{"dataset": "tunes sung on syllables by a formant synthesiser", "train_examples": 39062, "win_length": 512, "widths": [128, 192, 288], "init": "trunc_normal_002", "shampoo_beta": 0.95, "precondition_frequency": 25, "weight_decay": 0.3}
Rows from block 5, named by matrix and row number. Rows with one number belong to one channel. Each number is 128 + 24 x the weight over the matrix's rms, rounded and kept within 0 to 255. All counts start at 0. Numbers have three digits each.
# convs0: expand pointwise conv (model.blocks.5.convs.0.weight, 768x192x1), inputs 0-95
# convs1: depthwise width-3 conv (model.blocks.5.convs.1.weight, 768x1x3, trained with AdamW), a 3 kernel
# convs2: project pointwise conv (model.blocks.5.convs.2.weight, 192x768x1, transposed), outputs 0-95
convs0.650:129158142157133145124092113168085135123121153143087155137156060105135154156145123149191139143107126133135091168145139126172128144097178118168100082143108114184127114119158120133144102144147121176138148094116127092162170097078089184129122155122143116106105144120160145135094134169132135134
convs0.651:124126100138161134159139117148097067120129150126133110100088110109131106137165124142110149158145143126122160082096082073075186158141126102180156157102106104112084138117123131164111142114126138128139089114161141144075186113129071095114120091120104162130159118158122148137131117106107127168
convs0.652:196166070111157115147111084141182108105100116130107086091159145149128136133118122114112128152148147149137163131103139108119163126107116142106140170168123113131103134076096100143152105106092172094121154117134113130133149122147122100127132144106143140088146159183121158130151140160144087173
convs0.653:162092128093134163107159123103162119091107136126139127139102150169117185142092177148116139154113156133095081153165121120099115106107116092119143123099105098064146101139114151106095069061161130125118132118126093167143165149139101121067140108137154121139118158051148123105132132132149116175
convs0.654:144088122123074091098186119123105147153119126121154102142103121115125129137162102137166167159108094106108126138123137142097108096128153129098172104187102159110137138186128168121129085096069112151106142162141139120144121132120150085118083074115117141159089117096061163144067136128127132140
convs0.655:124116117108129141138165110153133117098141126123139115106143143125156152178124108136150136127142105118145090136140163115127122092147160108122140113117122133115117113133122144158119158122125116117113137170123149147117119135105151155111114129129152146156106142117124131090133147121134141130
convs0.656:171096178132112114120163070134096124103165123132148160136175086136101162130131118138069174110143124132134122118117177109124125118087080128143129150109130125157116139122109125145169106113126131109093102112087074142111115137104088151103110088092157133130139133132143131150143148138159111153
convs0.657:097140141106137117101131126106087120139106164129149151106094115139106140140109135116119129117167108148113130114121140138115106149133117144125124107127138126110126150150132130152090129129144134128140161133142139107155104127141144132149174121110114147131100128146095134155145134118124110116
convs0.658:114114129155131137106132119107125168130130113140100147147079093098135127101109149123107125089126111120160135148114156137116093079136102131154102108120153116148114163127135147132140136087162141151120130125127129158132140094107155171150129094128106135134126111120087142122152153111103106126
convs0.659:136090117098123148097100145148093107150141112138125099115145095148126153106129161117136146124122133126137123147139155167138159134109084123193080109102106146126079150145142140129152149124126110158119146119155088098126143141123102134118149109122124129110133119120117157127133136116158165140
convs0.660:121095134132139128105143160150079132150140109107155150153094166113071120170104094122116124149101130149116100135142117124096093125142135136102115123115108151126137143140140136140170125100154127133125097104097098098157137131146101090134132159147115135096134104085124172117099130125143112167
convs0.661:125094154134155143123172130121130125110127161120158132129130092142113108161117128089116104151143118149151125103124139083102082130121122139083121096151151166177124153102119100158126136158139104180160163145132161123104120155122138102151122090124126098107157120146138090143119125106155114158
convs0.662:122124131146126134148150140129136101126164155150097151141093113144153135147110119094092135135144165136107146192125119155112113139152121116122130144141118133107155207162117113103168138177125096120136121102140136137101137132147114152110125110114090130108120099132167098130146080146141136138
convs0.663:109116107126081122097138082116144089155150120120119152084178114143129132151102148137163148134139145109137124157161128090134157117123131166108147129123135153133133109138131134152127132131158145156093130158071125140092158161147165104158127132143132152126109137106131129105134146122128163124
convs0.664:136144118137183101144195132087121075149146130142170204128140139161139120148123124147128138137094116168178127141129160114147146149142128139155095135121109176159118121103128117163119141102119133167116110128102118117133102079117121177145152123123125112134073119081120112130119141079127170141
convs0.665:152174142114128169142118113134116137163163129139156125138105132116123121127123142083123108142128145121115159126159112098149134132146129139136090158126119140164098140118124115120160143142152095130118104140128143128089113147088146172094128138063150127129139203100125141100124153115161163103
convs0.666:149107121183121118120120119133144086078158154136129117153153139107132099134096090100144073147107117134113189090102128092102115114130093113094124137144117158132155178131126122186144119108137128152124110173081100149132123135125132137144135116127149139101124151096114135147141126158158133169
convs0.667:131164119137150115174161134146126155158129155133095109083101128106075103098135112106128127167089108141125105076151179136144113099105090122184151122126131122157139131138172100125099154134135168125104130106146129101099160102151115117144120143106135151109129104119150117129110138118131172159
convs0.668:102127169153178146072108125150139151112151098186102157130111073109153125150185174100129183126226137155110116156110147149112144156151107087149116125209145106117147112094103129099118120137157092182154148085159100124109134118147125147127119147117151137119135178101106132142155114092197124105
convs0.669:147151123175157110068163127142138120122131077139123145126130155088113097145139134103148133141139126127088134132132164109151090162083139164077099166098179125136159106159112115181158163108108161107088138141151131115113123122144176130120130120145166136131160094119174135184094084153082099080
convs0.670:096139143136145120097120159143130139144125121116147126106086148133119115146179119143095189111102090149156111063120135105131159130135109112130097137141117129092108121131109075150146121135133115168129149136110115162141122115092107124070154092107147165070124148101124138118146089115093140120
convs0.671:107146164142089143141120161102104111130139135114145158162131148133118108128118143078131126115102113092110107119100133131135130165135145095128142089108154112099115098113096142144115152113148101132145107105121114127090128123145142140124107150110128143114115157107098102127132115176141161105
convs0.672:136064136109093149102090115140116135114137142149110150144141148118115138107107111105093109160154109105106134116121093108156114114113093134108139123155136107118145148123080092132142128156147118124133125138150161121105142121139111167155153160145125130098161114114099132113135102107140081152
convs0.673:089144116192139124164167104147128111082112100143113158159115109120127128129126105153105137099143146103124134162118123161119184121091062113119126091113132045170116136169163109135159110136131091146180123094062153141103104098103114161180110110119126118088103173147100123074100118110160142108
convs0.674:099167121161187090104140120096126092146121122079137122181064114108104108120106112063151138118108104156147100134153121200093074077128156149114107159129126137102150146128141081115106149122082092120108123146118162110126081104109117141142135159105121108161129145172120107147111110167149130158
convs0.675:167146116108127159146107125156141106116078111123101084169148111065081136097078119145123079130146136143108077091117167127097145140140156160179130190134070148100181117158107131122130084146127073177122137101148136128145124161097129106107133107121120163132141107113085116082136143091128119149
convs0.676:138125113136150116121097110150127154137138121174138124132143121108094136132087113116134188117131159127115086110065181114107128101168122113110137148107069099141154128106131145155131115143091137118124081075134131110068120098084158092106081113115160140131126136199160084159139121146140122140
convs0.677:168150124123126126095115119088132161133136123109133130127146119134137111154123132106119121116164099157143095125114135131115127110122123117105134117147114148130129090114153112138110121131100117160152157118114141117115109150106113113125108117141126143189119121107153129122134128133123108102
convs0.678:118131104152116114081120111138130153124152141164090112148097144096129108120133138135131076144159132112071095115151105137124143159112109134134116127144123092153134197122150082123129154111142137123177101113104108125129131164186167111168127139130099133107149106141109151133140143145131084119
convs0.679:111106145107141124117120118120128138140118143161115123118132184072119094109127099124118144168155117142129142132116111089160147116119112110144120149167125136139112135141174137125130167131115096090126122164130135143126126144114104126135120146101155119124106147108136113149172134140137129110
convs0.680:140126123142088087131086108087130131137138115130164128140136110137148120097128064121151088150163105119107106164145126109119132127156111103152181133141103157177141138151132062164123142120134093134166152139149127173154142094116136071135126135135130118121141157090120108132101071128094170167
convs0.681:116075118134174146125122126102137161101117139111131149112137144139162113196109078131080120135154133121154125126157104144152084127159166086098112100142139086021150114149123158128140145112114104124126151098099138099111146123140120116151111146105141157153157099093123136109116117130116117165
convs0.682:202103115116113141110119149120119130160133114116119160168146135133151136117121144140115135143128151121103136147123121098117117153182115119142159129108149124121140079131145139092082119111173134095122107133131137137147093151104103093121099116086108080134126141139149148092106086131141105124
convs0.683:110122094121130174140092120111110156119118143162142128132143115154141163174135122113137161143139138128121139152150120120090113132159085147112110106106123120082113101109120103144109123087161114154126105133123150135133168107153136110118127130063148128101102123151120137104130146164119155146
convs0.684:176158104121171172103101121114099117137153124125101091131114120139103143135112102104143170146139130142128108094133100057124163143103120148150086095082131104126148144149117165159126093123189105107117121121123115110129132152098143111110107129146131073148123111110146155125136110138141172118
convs0.685:129136148142137138119195097138098160148190163155155121159084079129105101124120140113105142123099119090088125114109131133090150129114092128121119126120132154135095138164149099129105101087093152126110085113146121148113146091137146095103172138154116119091105140183117122138124120125161130130
convs0.686:111119115074139141140138122085145147123099099119088147125153137094122143133100131129103128145147164131136099109100144088139113095154139158122088140119151085145117149132155119161083117125089121177116110120151124119097168120126173140134098107109113116110135085115106134116138151120117121145
convs0.687:164095105177179080131135094116086161119143085094199187143099130135163138134149156055112140140123138151107118159145138087133137160182152137130135136129135135101111104134115132123111151116123108134132164075132127145129161085173144134096072135058106138126094169141128124181148148098120124107
convs0.688:094135132132112173110136092126130105104148147130149117085146137135178166136098077101137134143133143103125128108174133143121105166100129103161161065112112173125086142120127141143091176091105148134132141149142113096119124132064146165129134112147147122171165138083111148156118119176106090154
convs0.689:086094141196178157135091064149158132152144149136132111103136096119162115082141115101188144117142138107083171184081117121098173102122111172148119105169136163107126095113154111160127151090150149117154117137140132156154069115094108128075166168147136133134121099066139108165070111126174187152
convs0.690:097085119148103109133133099139160162135146125123155097155118117127106076131127106095097123117146164118172121109143085127113093145118127120170140150155137092151122110080105129158096119152160120074139124128117134134118144118163072175151129125134141112128125152108139092110126139149097165093
convs0.691:110134114159185143126162120113106105090086107186129133105157137154120132141146117143144184123112163114104122149124150122103130178145125119122138109142108112101130165120182144134090088097148168159170142085121094083146121139131096154056137077131144124098127117148146140099123109142119115092
convs0.692:133148131140173113103134099144120105133105121128130125160146140103061167112136140135106140140105086121144126116134153156163153148144126160089094173122117153133095081140147111134136133131136123106122095129129061097085129099109148137089148162083127130072109123154087076133104094143149091075
convs0.693:191118117148130159131158133108078108105117137161125115109120103176176170149122117122106112114188135145123123128133170122137172131122125129113110136110153116154138148089117149114156176155162150153132107124161147125122110088152130149104102111113145092125163101134098124087137166130112128106
convs0.694:091169121139115171118179139125140119110132145144137081108122100136074090158115136094136145156125143122168177127106109163124125101167118147136158157111140139122153149136177102133146117140089136141137094117140099124117144086109099117080121184143098115107085144117124079145117131126097131114
convs0.695:120151139109193190146162124141119122099067157153113149159131121173163052142165094116136104164158163120068126113136117127119102138159152100110088174097136146113138126154138121162138127092136136123113128124111119117134114151135084112086115149069139154135101083097140106138133138122133145089
convs0.696:157149140166136142073134091119131121130113130148116161144108094128103106108151136144107124136135103097136136143106126110116147143112111198122114133159134154123099128079133129134111137112149143088125162148135123126179114163152139134106132130119171151095143099117115123152096138085149090116
convs0.697:155099064108165115101163174162136095107096121092168121126128158113108075096147195139147135125174124127112101083112150064111156173101092089137176152112119142123112149153135091055147133084124118136076155093160107172147121134104136121126102103084104117132181112116151206088132090131170130135
convs0.698:147092132096135100118154118112132120115141181090105107117101162180108122148148120141144094141091097107136128112082117096147154161101136120080178107139133098137109113088151119148125184118128099175095129124141139153122157156139159144107126116116163130167086142100145107152072120116115119133
convs0.699:119159130122140150102164094188099073140105154128077157116119172137151121159106149146111110101121128145147164109102123123108080152153118161105134086095098128133131114126133159186141141137166133125117125157120144177161066134138122152136170129126131140152104127202116143105158115120150150132
convs0.700:125100147096110139106119144104150112159126152113191099106142167157137106162095140178121114135094125128126161124121117143112081136114140094104128126093117136109099111152105078119149196122083149133099136138095097078152115126115100109155152103108143124122108141146146126113130133139166112138
convs0.701:075117129135161123134087140126116120151129129099137122100145114139097166100129100133112095168146156117136121138117111117198102120144130100139183161141141154169125104122185126164104140162110112115132143110120123118166076130105113115145152128107119138126133142118136120120132122155157125118
convs0.702:163115094124129173122124109094185131113134127106177127178138157141127193131102090081108122098180120097134195163110130146107145100094118087115064113126101170172150126111164128138133090157122138113138187092138088212134125105153152156096123111095131125152125137162122114144135071156151118096
convs0.703:159102136135156132104079143129113146134082133156106110156116116155100146168184123138182119155147152160112172130096114147149137167145139129151119122154174117133132155164170115128132112148113159152141107151152139161134125134112117117147136086142134129099141102104157080089173150132096098186
convs0.704:142113115144118136095134178131126097111062109134131131169124113113148107116078122127170090127153098122157094101139075142079122116148111131119062131155066102142133135095105116132119144119172131138115150112116096108159087105150161162071160131109128124159085158132181179136102148170145131152
convs0.705:093096109047161147107109136105108142107091157122123117136113128099118137111138102151132102150139125097126164100153134118131098110141137168136139161138143109174119092096149096137185131110180147112118123115156128178082089122105114095163127125083139070095115114094146093103123149109118142130
convs0.706:117124143137116129157126143150145156156147114139140137138129117132143136149151137153079122115143109151137129149139126139122117171134077146109118108117119141132129159116118162127103144145110132068120092063163162171131094089123166156140109116096105100145142126121162126119177121139118149167
convs0.707:127120113087180156116135133096170150129106121119145105111083154112087125135059172126127150173140120082163101079131184118142172171150130094149146127120139151134126146175152093150127145087102093176101152126158135143126159131077114136125134075165187112123083153096147140127113149079120114123
convs0.708:129158170153087084137107177114122136144128115150143128159120130098145103143122148168120132108165138105161159144107179078161172157090121122117131093119109145128122103149106146117113152133109143155119153115108141178141101131136154106121117143132107127152131113087131113112140174108135120138
convs0.709:124145097161152126108095112134101140133152132137165143062131108151105119141128102124147119159149132118137136151156121120103115125104079145100107098131121123105146155134130123085153123147169106155136112168193119128154174153145134124149124104141142115144174134095144109146105148149150092108
convs0.710:176123172093153150120125114098132118128147143153117125081101175162134116102129121101147170104140174108124118137112162093122165181117136116116129113124134110136095111118163149070083108069112119157104144057159145135169167126057146162166163079128148122110149128109105115145114156124190122138
convs0.711:133088149140116109139118122116107166080124111102166135119121138104073155148157135145130093178125157136119108147109114140142129163137126091140131122148168117119141133091115132123165123111137132084127140131122125114103152151186145116107130125132131091123101095133123122159109116117107110106
convs0.712:164121119123105139115132107154118131128135118113154120127167098129120145116127132128151131114129152103142120128141163111149113182144137113134112149120155088127133094110149150156107118107118100135098132110125137082145134122116122128118151129109105138085119094129104101104128102129131142139
convs0.713:130104113151129146118114126143108109129104156116118101147066108108155157140136145136113121124155143126129125098147124092147104127145088148123114135176146106124108118121161150128123097155122147112117145094138153119160086093133097118140112114098152125165132121155148131152141130131128147103
convs1.650:150125106
convs1.651:146130097
convs1.652:161154124
convs1.653:148129100
convs1.654:147117109
convs1.655:165110138
convs1.656:155133110
convs1.657:146128153
convs1.658:126092109
convs1.659:186134127
convs1.660:155123143
convs1.661:107103114
convs1.662:160126111
convs1.663:062134125
convs1.664:161126107
convs1.665:124130055
convs1.666:075131139
convs1.667:107122102
convs1.668:155113119
convs1.669:134099148
convs1.670:153110115
convs1.671:150132151
convs1.672:122165149
convs1.673:102121147
convs1.674:071116136
convs1.675:149122110
convs1.676:107128151
convs1.677:073137137
convs1.678:098134147
convs1.679:152126148
convs1.680:105128155
convs1.681:145136102
convs1.682:062129135
convs1.683:144126100
convs1.684:175131140
convs1.685:108126150
convs1.686:118114154
convs1.687:148135104
convs1.688:148115109
convs1.689:102133149
convs1.690:140095141
convs1.691:143132092
convs1.692:106129154
convs1.693:122148109
convs1.694:130143159
convs1.695:118116157
convs1.696:133133190
convs1.697:152132106
convs1.698:151130093
convs1.699:120145100
convs1.700:114122097
convs1.701:150136150
convs1.702:114120157
convs1.703:135119076
convs1.704:115128160
convs1.705:156132147
convs1.706:103124149
convs1.707:108145111
convs1.708:140112093
convs1.709:071122136
convs1.710:108126151
convs1.711:123151103
convs1.712:148154143
convs1.713:128120192
convs2.650:122116095160110207106132162142071103089094161134159156108144111103156112113087137196099149123067117101140114116120114141123148156159126085168113141124092170101107155120152122122096116149102117137103112125112150151124162135145110153133083112105116196092112142119092093074146156103122121130
convs2.651:146136173147145120079106154119159120154153147138146137118154137153076111146145181097143113154126155153142135143142158152152118163167133132123118121158175123090113131108154145089176155154125128147108171154124108116113082075139096105146163152152163116143102109129159102123126134115164125137
convs2.652:140148094131093085119111106134130116138113161139147155136096127095101116167121115121132148102116113145106089194153151119163122097138154095117098111131129139130082163132128136138102153118147101139129135086158144135175151147158110117101141114138116112136179101125153160132136123131108141149
convs2.653:155132116129098145133122113100097166155122090152101131080130138165147176118161130136117153159118126113142107115153134080100107129115140149161123108108137123103127128088133107107141123159148161129121107139118143154137115091167120128106139168101109107118110118111139129119119090085126089132
convs2.654:110110139159103098159134138107134193167150116159145117113110146085118084139150119143156189140099104118158110133140132150191083177101140126122137145164147111157138130153097138130129098143138106143149144105147114160122129136144102133162133096138165132077045126133157106125133119089153128114
convs2.655:138120070171106130149113125106166141110101120133167110117126088149147126124111130135137127169127116094116129112133130114115113130122102165125128103162136132147089141143136137153119118110134119103092129128137115127145127097130090162136157140127146096129118147083121138138163099132127126133
convs2.656:105119113189124141141135170177159094153146142108171101064135119128128106114121146099131120151114087132110136111121112110155154084125147074134115102106159103134130141162107140126149156148117106151148181114150117115172105110090092162094160109131117085144146118159094109129156116072124157084
convs2.657:089176142097124125090136099133156175137140123140124159153147130117167135119141143145139158135144136104126109147136125104137125136106134130132122120143147122147114154126121107140165116143088103113164108126137131160136143155114105100128133101137128132138121112096106100131111136081117133106
convs2.658:142141114135106145157142137135129117100085141140118121159125111116132148136126099109134141080095168107117152134172157150127139103111121128123124124129159130120133154120168149111110134112122151145134142149145144095180119110132107117110150114139133144119114129147162135171094158091118123116
convs2.659:138141137157136140082125144110166123134132114101118152141113098146151123144173136136101059143116145152145120107121121121115121118165084086152121144092105145107152078101085129125105092125138148107129130136121145195117092142144119122148128124151111110126107125104158180150142086136119102111
convs2.660:144099138138137113125113145123107150118099121133136153106103125165171128135130086131110142086134150121109171151141147127176131119082081122127130107113101152125108131140094125139118136146120094090113140123123123144133096150122153098112139138110096102151141101119151119148119149090125148106
convs2.661:140141136129099135129105112177156122130123113106149151157091111115136122127131081142121151153093116112140140150126137123062151131069130118147122119126122150161157125127145152166122113139116152115147150168097156106106144150127077156111136132123137130137163113112152117106116134124111119098
convs2.662:157157121131135128136054132125101111144143190099097126146164111068114103140164142107136102114069101150138147091111132146089160138124132149169115178097133101098159170126142135083112122116104123146139138134104150079114116125118137150160130152188093150142157115134139133114156124132108137104
convs2.663:131100139126104130097101109123119114160195149091113132157123104158110185145138158112146069113114075194144143110151143106089137188093120097111109185132131118162126140138148130113127132173081113133133094133141123093086144162092136145155136135129114140163109150145167130130138152137081098111
convs2.664:115147117099139092136124150117136112129092119124099075160123149123130141118154148077192101144127150159129150084123099074156206131171129133112102097140111062126117106135104129124125175095132105095099108128104131104116107144136141120155117114127120054136160151118163123097115123143122116109
convs2.665:124132086111103167128137120122097124106132115122128119120147128085117123086154141105165133088114149172104085122101126152117141133114148134144136116121113132106147125124133128122160113151160180112159095099076155110164077139164124127103143124072167176079143125132117142148155122126132122120
convs2.666:157147151131144112139125090160162130095139184133131119111122125125127101173142180109104132156143116111092144142115114139121109151114173128129102137104151158140124155186119087127137140075140068110148113165100127095129141113120114134124173163104082143125185120115122193093101123159135101142
convs2.667:149132108144155114130097073132086160182146133145139145144099129135137150126148130165114173141100101127132096144117116109097119110105186171063098148138075131147145135153118113105127155100156099131189086112122140131119165124102114117125147140085138123133159139094067144162085162106092172145
convs2.668:165107142098141153123125110179150126139126117139111197137072137102114142111140102152139118094112099124119132141134129161140114137132131103145085118094094111119122137163110151156153123163118103119164103087140091101128125130122129157116159127131180099073147131168172121164112136145117106076
convs2.669:164105092151158131150142110131105164121079136137113141123127143165119112075074120084147149112090149130133129118156169119104125133151114152141125136166133156131090139142116084146080132152105163118104103144141144140147123152162139123119119102123127135133149124130103121123145148112090139094
convs2.670:120078112093144141136130167142165143126124128140116150136118160137128113143098121152137190164098119110105156132166120143126151120090087141115119148131131132136120125149123102109104132131118107141138101146149123102126112148115122123118137110128134093156098158108121147094118105063137146104
convs2.671:156158167129124149145113107157174141077149108152134095112152153151095123149119122124142143159120110133138146174113127157140152128129153120132148139136141112138101164117173105146148131147095126151119113151123114099159137126153071128126131089162122107148123117162100180074126099146047116077
convs2.672:097143107118161087123119131134104118126142119093135101118138132142148141120136120144165137096149112154108153142143129077162114136123117133134103108106118113070148085107180137072117166078119132094105144091103105141122101134092167121127120155117080127150146150120120072113129101207127115114
convs2.673:123141134112094158127162103115127126134127157119118150117157139161130145138114106160086107134114095128104116115154116134099137082095186155112132127151135109153115177170124177121062098111133128121138133076131168148147174086134124154136118143072156131179125101167138146129115113127116110158
convs2.674:141116129121191136131103140091132067136115134146134112133160133120131118148100106122115146145143168161102112119135153143146169084135152120148157127115125113071126145155142071077106131112130127137144111122110129094135132070166130135166127150123117176141135171104126080162189121150129128101
convs2.675:124135150134158128147151102073144101125116138190151072132159151148142120130122134111152110196110140087178191144166126139114074176175094159107144148117127129136144129124103138182120101124105157116117135110170139127104102131102113137110126077139100119113112161154095096116161127089149092113
convs2.676:130139129111140155123104113119113161125168153118092134146148133095114136099155125147118143134153126140144081138105124100160145090110135136098092075146076174128132125127109118123102098182135149121081053132121079118107109107141149104129141136151120116114106126152146152126118108134138146161
convs2.677:102113123148125106144141132109091168118148145137108118173115139144147115144150132114116130164167107112127151128124110145160139111088104078121102138123127174156122145110127144118116161125148097145089169138111146110136117159157164113163121105141136156162118106081116139103134092167120123171
convs2.678:119155107140117154129110102087118145173132145149147150153077128134161169109123082106139091086100116102163120142143130127087153138136115144165131162109131168093112120121170128110123140102183166134133139143138130136091188140106133102154118138139140153187180126099175135137105176138156178173
convs2.679:182131087110105177141149140122089122137122099120094101127136129122135130150131126099122138109172144081110144130111144171107150141162158106121117131155130110111127113099122109112090166120147102133153129146111095123093125149112111139103148123127154138109146122121110133130136145115124092153
convs2.680:124104138151103110138123116113116118102166222174071127128140155144143105172069134118154147147091108173151135110180164135160137122142154138166109097131168134122095120081086155114126147149142112173116110163116108155097136142142079131141108142155140127131081103081150105140120164113163078144
convs2.681:126140145116093120153160155133104106158117190089107142174119089100134147134137090140128097170141152112128135135094093121145168127168170118109135071135135145114130083123154129125167159127132078127155131142168130105153149151110108166140126203184120122127124141097116111118099099147148131139
convs2.682:167127105124132131127134142146113136123152144113129110138147132131162147099106120126152084136128148126116130157130167136125131140098104127103134145156090115194102085105139136136144141115152102117137097171132122131106136146159159138116136107107150115174127160125118138121131153145153126137
convs2.683:137146142142134101145189116103207121147085139108112119138157113169117144154118128150136090092133156120151141148156121154113142124160121209127142125082115128137116125099168128155136110070154124145157170147143128091098125120120089130153089149123124081144091119117115163086183124180105131114
convs2.684:086145172150087165132133139125087136107108119109089115144125092151196110144151144157108152141114114169127105132124108146124162133138126115133089095147142107132141154132112102134119148108127122126152115128144166160127092107119105161134149116121130139124150097122102142143156137169096145100
convs2.685:120131111158150141121169103161165090139121091147104156138134130095107148111115113155161110110109121189158145159138164101169106130097168145127119119119126144105121150122104128134128144094085124127122145101122115155152132104175088116134176115074096172115170132132137135153132124129090086177
convs2.686:132151096122126165121137152115144132154114109097107174062103071102154118107141132134119165129126115124155157126104151157083154102096105130129149155116102144111134136138121179160134152149117118095156120096132160147140121161098134149117165131129125115097109107112111126121126120129152101125
convs2.687:102147118131165174128153131151120155097143143122183127117160138124143172132137115156119130139114173158079095127141106100115144146151127155118147092103141098131147169140110102124076113110146110104139136123137159117138158134150157109138140080114153144120087164119134101116133108165108131151
convs2.688:140117155105132122109151137110117135141158136143093101091105113073120129114106129134105131115107148086125125121152119123118171152130168101093143137164156172139115160135118132153135115138137153187151121130142126106130172126121126115161115113139110119149146122125139184108103108129112136121
convs2.689:134115136110146144125102120130126172130078167133140163120101153156203097098131169156124168141082160146135106146094105123154081112144137104147115162138113131124139150153113115152116103132141094103099115106129140174106168104149177101124118166121136159136131086183105160111139125164136087118
convs2.690:121109106119140182163119128159109155160132098111138100137093129102133139111141128126122097088106137123169146115147118195089118114091095120146128093150124109156117122160128130109111126136147188105100111170118157156134122146118121160152134120158128158133118114120189133129136092108100101123
convs2.691:125096182093147107111135105151138104143107107101089133135124089125108104125159124122152088098139126150131126149087124133171150093133092122153118128117143091102133104112128084146092127134109126133144140157059122112152098140128114117113119158107143119114083144113099150099186109094101096122
convs2.692:151137097133107110098127126083133134101179105138088102126172132121083143179133096111133134115125104129154166105136134108110091126075134114118171161089139150078161163141098175100131146132112095170136104126128081100116115143131093091111116164148128062135114110083140152132135158136141185139
convs2.693:153123116129159185129098122148081159117111114104111121120102112092104125119096146136158123126101112129091149144144130120138126124103182130134182173135162129123104149121111117139103099155099124150146133143127106127114133126083140123132134137135144138156108122144132106075102121119114148151
convs2.694:130147122106130099189088154129148111097143102134079134123145169122144116125115155121154109096177127073124162107108116110165130172106120158139168125189133126110159169126129144091134126152143123156101142115118147109148109102117100112155154104081131114156181103125148096123100125143141156147
convs2.695:094110109172147122123085125102120144105118142140132095118143148094127097106118118095085091093133091126160133100171152088115105108080135158101126157118190165146177159162088124144111154131120115103119093146102110146139135147160134144119098135127134112124122102155131126076132145142118140143
convs2.696:109173148138131107144112143115130163141162100107153092094140145123113108140119153125156150129156096172178113116134136150134125097139142104119119131136147157133124168185087158089152083178117130155071114114164089133101109148135123198111089125072114124110111141147123093088120138159126152155
convs2.697:102096184188149120154164132189118126094144097183134162075126119148120076125092129124105144134196108119148183156187134109097071086109111118137153169127115187140150148112085146144089129086108111122109144130130137175135130096150144066140083127085129113165166101170125111130100149140184081148
convs2.698:133143157086124192146134088124101108143118115137147135114146146142086097138155189173126125163110132131111122178106094103100134132098123070101155102133105116156091173095159141113144138159140157112128092105159132125103134140175084110110123122153140130133098131180103123119069118125114109120
convs2.699:165131134157111129144112133123118163119131118118120135116123141128116142130148115130086122128164114113058117105116155162126070128135088122112121117157136142089122123147122140105101125114097158142147113108174072130108151129108136099123091121127114152140155129134126105143148126135112133153
convs2.700:136159109141132141136106169144104094101129127088089082155112052081151098117106104130135116134126096126112111103135156154151119161142137150169118142131086111122102167110088084141114094106139165114111150159148130115160130100110114112121120120116157110110128114100110099144105105142129116126
convs2.701:132108098117097143133102096102129132119150108136120077108139134121093111167151121159131144123145141153119125093127152124091118073105172116158087110114115117106127123138159096098131149144125157159159117152173145111114122126146120093125139118079185175093113123108150120120162129095139117162
convs2.702:082133167098146124143195122140100124131126089089136117133155104138126119125125128164137110153162187110115148112163112177138141108153139141096131086143084101129144149108151136094089120169179173121118090132115090101131094115150109113122106097118151144088138130118109140133148142126123154159
convs2.703:135116140104119128101084124112148113092111102097108135113142112108119120117141139141138131127143146128173099122106121136149121138155124082150119108125141167133127133086128161134185085111131171105106113138137147137117153147143114107140111160125114127109173137106144110087109107144122129152
convs2.704:106074136112106094130108150164131170122146108122124174123078157133070160131121133122153152137125123109143128095125127134111140100145122149085132101123171134136118135098111123172112097138144140129147165132123118129150152121127119126153145148144092140131099128130136131149174130091111130141
convs2.705:108178160133149146117121104127137150158136137123131089120117135133122116111138082109103139126127151131145139134113153119139123146123171130123092137126152127090145080149143155111158128138131140153145099177128132116132133131144100050109144121139095086139122114124126127117148128102092133094
convs2.706:095193109120129097148142092102105108165174087138166095132105163127110148110118121167109154111149138179157119118148130112120099101144122184119123103132115147098095127105154159141086126151122158100114152166121109131098170093159104159145109114106159084096113097113177135163103095115109133125
convs2.707:133115138153134166106093131162112117134075109132153135166127113132097137137064135094137111089159090152150148150127107121128115078147145111106060109136181113132097157131140095130116149122090143129146093124099148128145100144117144104150117142159139113126112123140138121137176110139148136129
convs2.708:114121164126132108107123123128131140104104095121148138128126136159166136148124121160107119117138145148119093132103136140117148146114115175120071111125062100105144088113078115139112118122118157094113113145083167149089162177122162128120115127110110111086157147075113145113181133152123148147
convs2.709:172158140117114108137173112067134069121138139123106134104104141122089135120099133124105123111131129117151141161114178121126136146152117126148109147132113112114104121132132140155120151155109108121137115119096130113098097136125141145134141125085151132119133113147140128114149100135119145096
convs2.710:146148125102148131162089104121095170117144141130153182106136137104091108169114152123140142123109100094130114109092158121104113110122156133175154115172091087127122117155084144136121097150145063132093098121158121156182166149104150139156087149121120179132134141157137143118108132149146178119
convs2.711:102161143088116123102171108120159120150154169111122137165172108149120112117131139146161127105123120104096147154143111133118112145131172129123142111125059133140151081146137134132115120143148107145101140153151148144110134124112100136116132155154089136154156122123113121166104130122153116163
convs2.712:124132140145135116137093130114162125141133134126142120111129109124132118153134118133126126160152116157137137145106121138083115141128133106123149160136109123131146123132155133131152145117102138104160124152169097139138100140112138102123132133153139098160140148153120126104126118104129123146
convs2.713:147109105154131127152120087119142152125131133089113158135178103129088078146144111126130110153148096111143158116142109136119179134125135131118138151168130130141142074096104102138080137123104136152115112137142117147140110139123110141099136119134126116168155114154139147132151129139122092124